Weights of a small multi-label image tagger.
Model: 8.23M parameters, 32-pixel images, arch resnet_bottleneck, norm batchnorm, activation hardswish, depths [4, 9, 4], widths [256, 512, 1024].
Data: trained on simulated telescope pictures of galaxies, 48750 training examples, 5.5 epochs.
Rows from block 6 of a small multi-label image tagger, named by matrix and row number. Rows with one number belong to one channel. Each number is 500 + 25 x the weight over its row's rms, rounded and kept within 0 to 999. All counts start at 0. Numbers have three digits each.
After each channel's rows are labels from the 100 images, of 14976, where the channel reaches its highest value: "strongest on" is what is common among them. Only what is clearly more common there than usual is listed. The data: simulated telescope pictures of galaxies. In brackets: how many of the 100, against the usual share in percent.
# convs1: 3x3 conv (model.blocks.6.convs.1.weight, 128x128x3x3, each kernel summed), inputs 0-127
# convs2: expand pointwise conv (model.blocks.6.convs.2.weight, 512x128x1x1, transposed), outputs 0-170

convs1.87:544505496444550489548507512527520479511470517461513486527533505501525513492516550472456476536499531492528504480509520501505533511522535516497521465509518550494512469498512522504512485521517537476462514488509506509470515538525490502544516515521489532511518510499492478549485537490501537536508483524529555480500499461537514531457483516516525510519514501496517536533527478557532490471501
convs2.87:486524534509524460502538513493510506449477473492502512513514496502471486523522497550507476523492509531526512484508473527532508520569506472500514479515509476475507534499536477499460516520508491498483536510472521505435474506441492465482503509491532492464487508496500484479473520521489482508508498510517474467525529491492480450510530474495476512480527502515505510523490449500459492524493488519512491476540460503529522504556460493485528504470488536506481556484474501518481481458456507481511494471512510527479455497482
strongest on: lensed arc (52 vs 9)

convs1.117:522496495568513499522502496509446508518494469526502519509529498458497507491507504498538487516544487493508534537501523514494579531491510508532478477528466531543484514498475526482478503535500514489500537493516539503476511524524514523490513500509548495500500512476468494557501480518488461529561561500502487502465499468441513531501515515512488489503490494506509479438480519535494463499506
convs2.117:537496533514510515479536475492538508544520492434506484518469508606469531522489459520495503545512491517509474514471477466460496484498546499481500496514471478473475481521542507482489466473529496484516477527522512495531483503534535546517548499518529486510486491475475499486503502501514503547513546500553447507473483492515482501470423459474507494490497495431505480490527458497551479498478447513504531511529517489498528517531498475542494488509509529441484438537473486531475559479450492527506539533516514525509486486490
strongest on: bright star with spikes (81 vs 25.6)

convs1.103:482501518513493498500525490486522448520495521476514498494520518507476493477574458548461490505510505503496506521508501448490534475465521513471500488455491488516481478474507510472508548521486492479466498476479520509480463503489479511481531470485449484490512482543508500496444491461454562511478538485495516491512464458545487463444503518502480523542472494486512508496498533525527494500472
convs2.103:493492496516449477494472542495464514480491489498486449427490537491560491505487495531494496550524475485463518510526476515470482473542498555459511486493480511474512492500493500479511468491534505478524499504472523497504479522492519518447497484499482504509460508505489528537484488546461533482513491504517485510549503478535498472469477483511514547467471502471462501491502509507471526529532494538506534494451473494443511506563505510543561551492534523497430496474530479480496477479480496512516501469547483503551476451491
strongest on: merging pair (34 vs 8.9); barred spiral (30 vs 9.1)

convs1.15:456513475497481449479498475466547456485464516475470509464504471496509453488492484506499498482516478489458541511489509495517510503446508490475502536492475499490474468452518515495513524526510484451435471531484485504476495480478524479521502469467491511553492484505511474528493523433473510517512507479487507468498488470524507518510471497508491462494521484459449478511516474529472531508538
convs2.15:516483511500457524531514535477528500522500481484519485517493514464485501507474494532478484557501481478542505499549532498521518495488517457560510511538478507504534488494521501516497522479528515489495521514483542469484512491574495526528542454565512474525526540492500524498523482500541508520500505520483457522479513494515476492529489511479474545504484502538492482527528529541503438540485479504486472500482489501520522518472484550516481500467508544484503501487507467498472486491501480499515497474525523522459490513482
strongest on: lensed arc (92 vs 9)

convs1.74:469553510532492485497511489488518470515500550485496508477472469521518481509544563534488518499488502476496511493489489527512464492494499513477493599507528508491480478507482482524573522468494513523490516538500504545504505497548473509509475457479474488524518468500533482486473518512508548509488492506488492485507484508474500471512520498518508504516473518521493520586489494525484546514493
convs2.74:504489494505466473495507494487503494515502578471436522508473522494488484510492541500483518478491509472442516507496487506532521501461535484499474493550531544498506496501471494478556457498479494481491470465520461493487495493512464513478506468487496519511534498556475496485511473461481524470491484486520537493486497503538528473471512477493450537485493500500530494484487572500476482535502521477488476473548477506510541516525504503521522497523495495466516520521492521464484514492547516454493474531478512509487471466468
strongest on: barred spiral (67 vs 9.1); winding: anticlockwise outward (36 vs 13.4); flattened elliptical (31 vs 9); winding: clockwise outward (31 vs 13.6)

convs1.7:522542482514515539498501507489525498503524559512494523489566527574525508501443492514542521505534511490509484505510487525520569490508514518545511506499514517523495489521527535509530513518512495505524505532510568491533496512475491489472526535500549485504556502531538473531499522510523528515526513505487505500527520498494540543522533533504519500505519481480497508474485496542504488528519
convs2.7:470515521518491505520483502512515531485488508454525491489488488538486477498530496500493475500554498503492503467485535505533495534493508498480526483510463530496485525485457450467488534529499456499568531431484533446505455474506536539526532480509465491477519476509488502442488484493476537514494478513514496462525547494524495471462505475447510477502486490467493461475514482505452474536501555552491477444481498501506476503493471511485463521476476535497484507454537525473481551468470495458512514523511478533475485446525
strongest on: merging pair (61 vs 8.9)

convs1.37:485497504479497492477482499492503505488461484484458511486494471495493480514465573470461465481515513483470509487476525491474453518497508506495503587527511477483499447500503471504503501488518504477484547521473480467498473490551515501527462460460489497534494508530470460483536489475471500491483542505503487482495497491513513513507467517498558547477536490529500475532497461511467523495464
convs2.37:520501518518523509513482521480497468540503510535511504513506517528488517525484503460492530482467469529506465522509501500548490504526497560528499500503498454522514496482510458488512500525513495525472475564505457495508459508506448462516515527507462511471485500504503479519495472526486548485554531466477504492520492527498521471513540534487510521496482508465500521544480499486476536467512534483506488514541489446502513499474518521491503500502473503456501536491499435510505483541510499493486471508495529463509472496529
strongest on: barred spiral (100 vs 9.1); winding: clockwise outward (57 vs 13.6); winding: anticlockwise outward (43 vs 13.4)

convs1.35:510515524508464466542512518507559510498499530499495513522491500552499498492491485533515531504498507539515482502535513498521490462506511545498519529472512491526522502527508514536519509452541535546553499512508494514513496550494501510553528484502470520482469485539537516514470514476519551519485513503508520517506500532536526450495513500487520489461572508483490519554525509546493510498523
convs2.35:471547528495521493466529540480512497495498530497510520455524533456478558487499487525520517486474534486463470503531516488488522506515469483484524458520476460505479478517500482488519539499527512498485524470472495464473498482483548467512492490499498548553495491481440544505531506506517473499520507502525490488523484495477508507512522495486523495530493494556516515557552515489492493501473489475487516459503491481545511512498456472492483500509526527494486450509493472488492496492485462543509520513514502522510521477536
strongest on: barred spiral (95 vs 9.1); winding: anticlockwise outward (61 vs 13.4); tilted (54 vs 18.3); winding: clockwise outward (34 vs 13.6)

convs1.0:526527513491530523515541544517520528533488503491513451560519508506514446479522463471518480545469538511556508462521505492502541518541520509502513517481467509484516489551503500524506511504515492533480507473520485525508479522516517520493500511504502448517537499519520533530500507494531502503516490559495461559531443519530507528504516493480511487477536507501513518498497509522521501469544
convs2.0:530477529558467475497476501487494471488507487482497510495541495498480451469497516486522500521510435509481474516540462472515502498513489484505528524489565508515418560480501492505515514497508509484528500493525498504503529489501483513471480480511486532501499483462453493478478491535506470483484494527525511490449504518473436492538462507472505483463457515496473514494472492480498514481418490527483453485495438457531496509490482498483490471542500462464487484473489523599465499512515468465473518430560467474457485500515
strongest on: lensed arc (42 vs 9); round elliptical (30 vs 8.9)

convs1.58:508486529489522509524493486524501506497492482510505537558462513495516490508491481445496476505526529495513508518567529492470506510511529542511496486488493520550475534518532543504508506509547538502465503520490504559493487556535499533491522545517508521462473517489512504531493495508538513511530526498565511514489511472467480476474568518470506494508528509509497502533501533520536469495489
convs2.58:516529520488528540508489472514505498488504561516498518468472511473514483527510477515491533537487492502461477503484512478502494486517510526484501500477513481456515533524530462531509536487563526494497470520480533512473435515506503451515480477477485486496469494487528488556520476510514502479491556483536479478559520513540471507504497467505432490494496496495532543500504500497499495499470466492472527535519505496487518520499483474500521467494453522533506475503506468489521510486504495464540507502479507498519534491501
strongest on: lensed arc (49 vs 9); merging pair (30 vs 8.9)

convs1.13:528537489504468523536513474510511505486523498482501509522483517517487505523499450458463490479489559505526459502541513502506484516498478555492504477491483477520517534515550530509503472462541520462504466480516487521498506559503506511512509538532508487463518511487494485519523529532528512454508495499538526492475469486557503525505531525497500480522548521546477552519492460527497529518488
convs2.13:510499460524514521501501487434485532447478551504478474532492497453524517484517477492561450507485512523497471463528494469507486514510508456534465530509470518457506502540481529478515519477528501532477557493484516497529499531505473499525553459521475543497504502474489468469480473482496519458493470490475463480453503485504482515480510482490497545477498459457480489505474510483475456481486510502496514479487503462511511464476525516508473509485502526473503501452449467509499488510495475532523497501487473511522504494539
strongest on: merging pair (49 vs 8.9)

convs1.98:482475513451528539501503513496552503502513483519513507516479481500547497505496512464501513494537500523500519504533495494506505527506552500504502460538541542498511471501541500511475499552525513525485472511493433518510480516491508489532549529474509493524486518544513513540549543523511537512506489511510520510527505520550493505473465541472531526522523533501486541514531520559487496495468
convs2.98:510483526534515502448474501474507509495472536482495470532546490490548489506504553482495501487513474574497471514475484493516487467522512499478519497505558500530493472532532473555485498490540485464525523526450483471483457544531483506523509521445495511464489492463519471525534514534518501481514510501490516500551531523484500479470485501450505522516500486468440494571491464525502523496519498507500512467483481493498419503473478503459511504486509480492509525453496474489521461487462498457522480448509479514487476500447
strongest on: lensed arc (59 vs 9); round elliptical (35 vs 8.9)

convs1.63:483511488527472467483514496534464453499499490485524468453523476500511514512534449542469506557471526518525507506517461496512536525494515553517488464497495454533476503531539497497502506488509500521463505510500481489483505548480466502487490500515486530516508522514513541501529509512491537502526458503478539498503476439527502538512468490502440492514507455464485497516486516457509494552499
convs2.63:465525475489523525562497529452475476507474426540476532493504472449486469496499529510492508463474483448457510480540476510480456482507501536492487479531507457500500494462520538482470508471508505524526465445498507474510489453481481546509525511512484484474527496524510529512517454494538475452516459511468541508514509503534487522533509476454494527518525513469513511498520504474538487453486499470457464518482497498483584530495508505486501435497477516497534490513478501524475510469536466509469521524490496473501502457456
strongest on: bright star with spikes (100 vs 25.6)

convs1.70:472508517505503504533515487537458470511501487469500522497511481513499519522547473553506497518518488507499533499491522562496486507498473509493516505562514492478482509542471516472527498514531537512497520494521513506468473517485511486494538450578466507503485488507474517482471553509519486540503514510508512523490462524512525489502508555482476510517479485472473486469557518459519453496453
convs2.70:564474521477492459482447488501575518521491497494472504491505472522505534524478487545516507479533523495472476471486509480495447493465506488539499529491514490432512482470498547514466513495494521500506478512496485512527476498499467510539507482533492494461530481519486467493490510507448494471493521496483501484500531527547545482490496456481481478525490498531486437477489486508509489524469521589477471508520516479488505539526470503518515497474526495424541508534443488519507513500473498484494498510494523502467515504512
strongest on: bright star with spikes (98 vs 25.6)

convs1.16:514518497501492496490487485483540501510506546494478467495491493553510500503440527565484529483510491469500514503486527528476467489483505470490488604538490531486497509473525493493550477505508492488493472542520514529506525491521511467482514483489487510487500533490496488491474518480484532475480505497498531463494521480516503463526543518495507494505461482529505493596508521494505535531496
convs2.16:476494460491448501417509491465509526526497500506531485479515489502526526494470503484492470492501503503503522502498513524533538495538525457480445477536454500510490525462438519457547551505510508488500473485524505511483529520519527510498453483504474493509498516519529500444492444510503510472511551467496537458531494507491527494486470481486421488505497481473441489486557473522466457517475538470505474501520487507531454504504504518516473541494462471511492518518470527486449491521528475468493521509464496501490467480482
strongest on: barred spiral (95 vs 9.1); winding: clockwise outward (49 vs 13.6); winding: anticlockwise outward (46 vs 13.4)

convs1.79:519504515503482467537511530483489492476509494485512517489492507499492496528531492515526546553516496504474528529519538488518497550492494500469502495545543493592471505490496527512461482515488524530464576523503482529495560509471480498509473460533490508470499490488489514487514489540511533524527497493484495503517537506446475505503518512513514550508496502508478509470498546515511488504554
convs2.79:543527523486539506461459506497528539461505528511478483511484529523512518467512516511515503455493548505505491505541447534504513531481484474502514509462457445497448448437516520500534488465508481507515516497491450465493498481505494524501466487543480497503483441470462539524520494483485510482550475528484506531498534545528455526503505498446494519541509499489540516500495496535489514525506487528498491468476491492486501513483465513531495496518537518487525496532486522481517538500511504467501503520507467498461494524524
strongest on: barred spiral (99 vs 9.1); tilted (61 vs 18.3); winding: clockwise outward (52 vs 13.6); winding: anticlockwise outward (47 vs 13.4)

convs1.95:500528518513494540512518510535506520516484536508508504511496507539523486508417521508475510527514483521521529508485490503511474500529539504488475571508480532453523463507459482445566514502485477503498506525521486472502481521568516534468472491493492516511488527554535503491487485503529454489478515521482512532508505462509480475521511509493497462487489486520515492540482510506508504541461
convs2.95:497502489472431482496503509481483484484459493456485511514506491476483474533509506462487511477467491503508490482484526455500478507458466552477549477491532466503477532494531502511495551511499488530495534480594500504484484501503475509513458499470514516478517515493456509485509475489498458490506461509514494535528457486446495492506479492496464509438505541486456496543450525479503511456492554473478489511505471498474491487511466526495509530509553477510471525504420476528507485523514504471552462476479485512522504491512
strongest on: barred spiral (51 vs 9.1); edge-on disc (49 vs 9.3)

convs1.53:522507509535499500518500490510461478506521484518524519491493500478479514513443495490408533496542504522486533542506486481506555532483500550514479514477493539494491560506534542485524545553508540505503508505481530481529471515529499508527535516481537512478509486459499456554504512488490505501538518493553521513480511489497481542484515506506502483519512498512502502509483517534508489519462
convs2.53:525488517509530496522507485464481475467498456447518556459510466562474473508488490513464490547535498474514533506507519514462531528516534507484526471541470494460485530463506491503468504531529516512502497451490518511464483496505512493528529515454484468477473517515534459510524455546473511488531494494538515478550549519535474533522561502519509477487472493508486524541513503474497443504502475482459476465543525509501507476456504491457500503457481483506514547437498490472490552476477540474510535473468494477499479483522
strongest on: merging pair (68 vs 8.9)

convs1.80:483467499463469470502507485472510480484457524489476504494485484529478495513434521512450501470450488499484493507478498484472454514492503461466467525524468474479467437474507508520483468480474480450464494512489483497483550489464486464516480490518478514479506494525520446510493467467493503435512518497519537464497487433516498503520460462508506501483490499502478485496509497510481516507509
convs2.80:442529518485497488477493508480472519531524538497482488545484496494503485490530496488496462470507488466508466529525494507487499500509481484533495470526498456525501502506473510476459492551504522497507446474539485531499497469496490493492474445540487485467491475481478471516497498489540470465523469516440482509480508452504499496511505494509496490538495501535509480518513499481432493489474473520507476449498471520562535503558498472503541519535528501524514511514519483481503493488488524481526518474503531508481470491504
strongest on: barred spiral (78 vs 9.1); tilted (67 vs 18.3); winding: anticlockwise outward (52 vs 13.4); winding: clockwise outward (48 vs 13.6)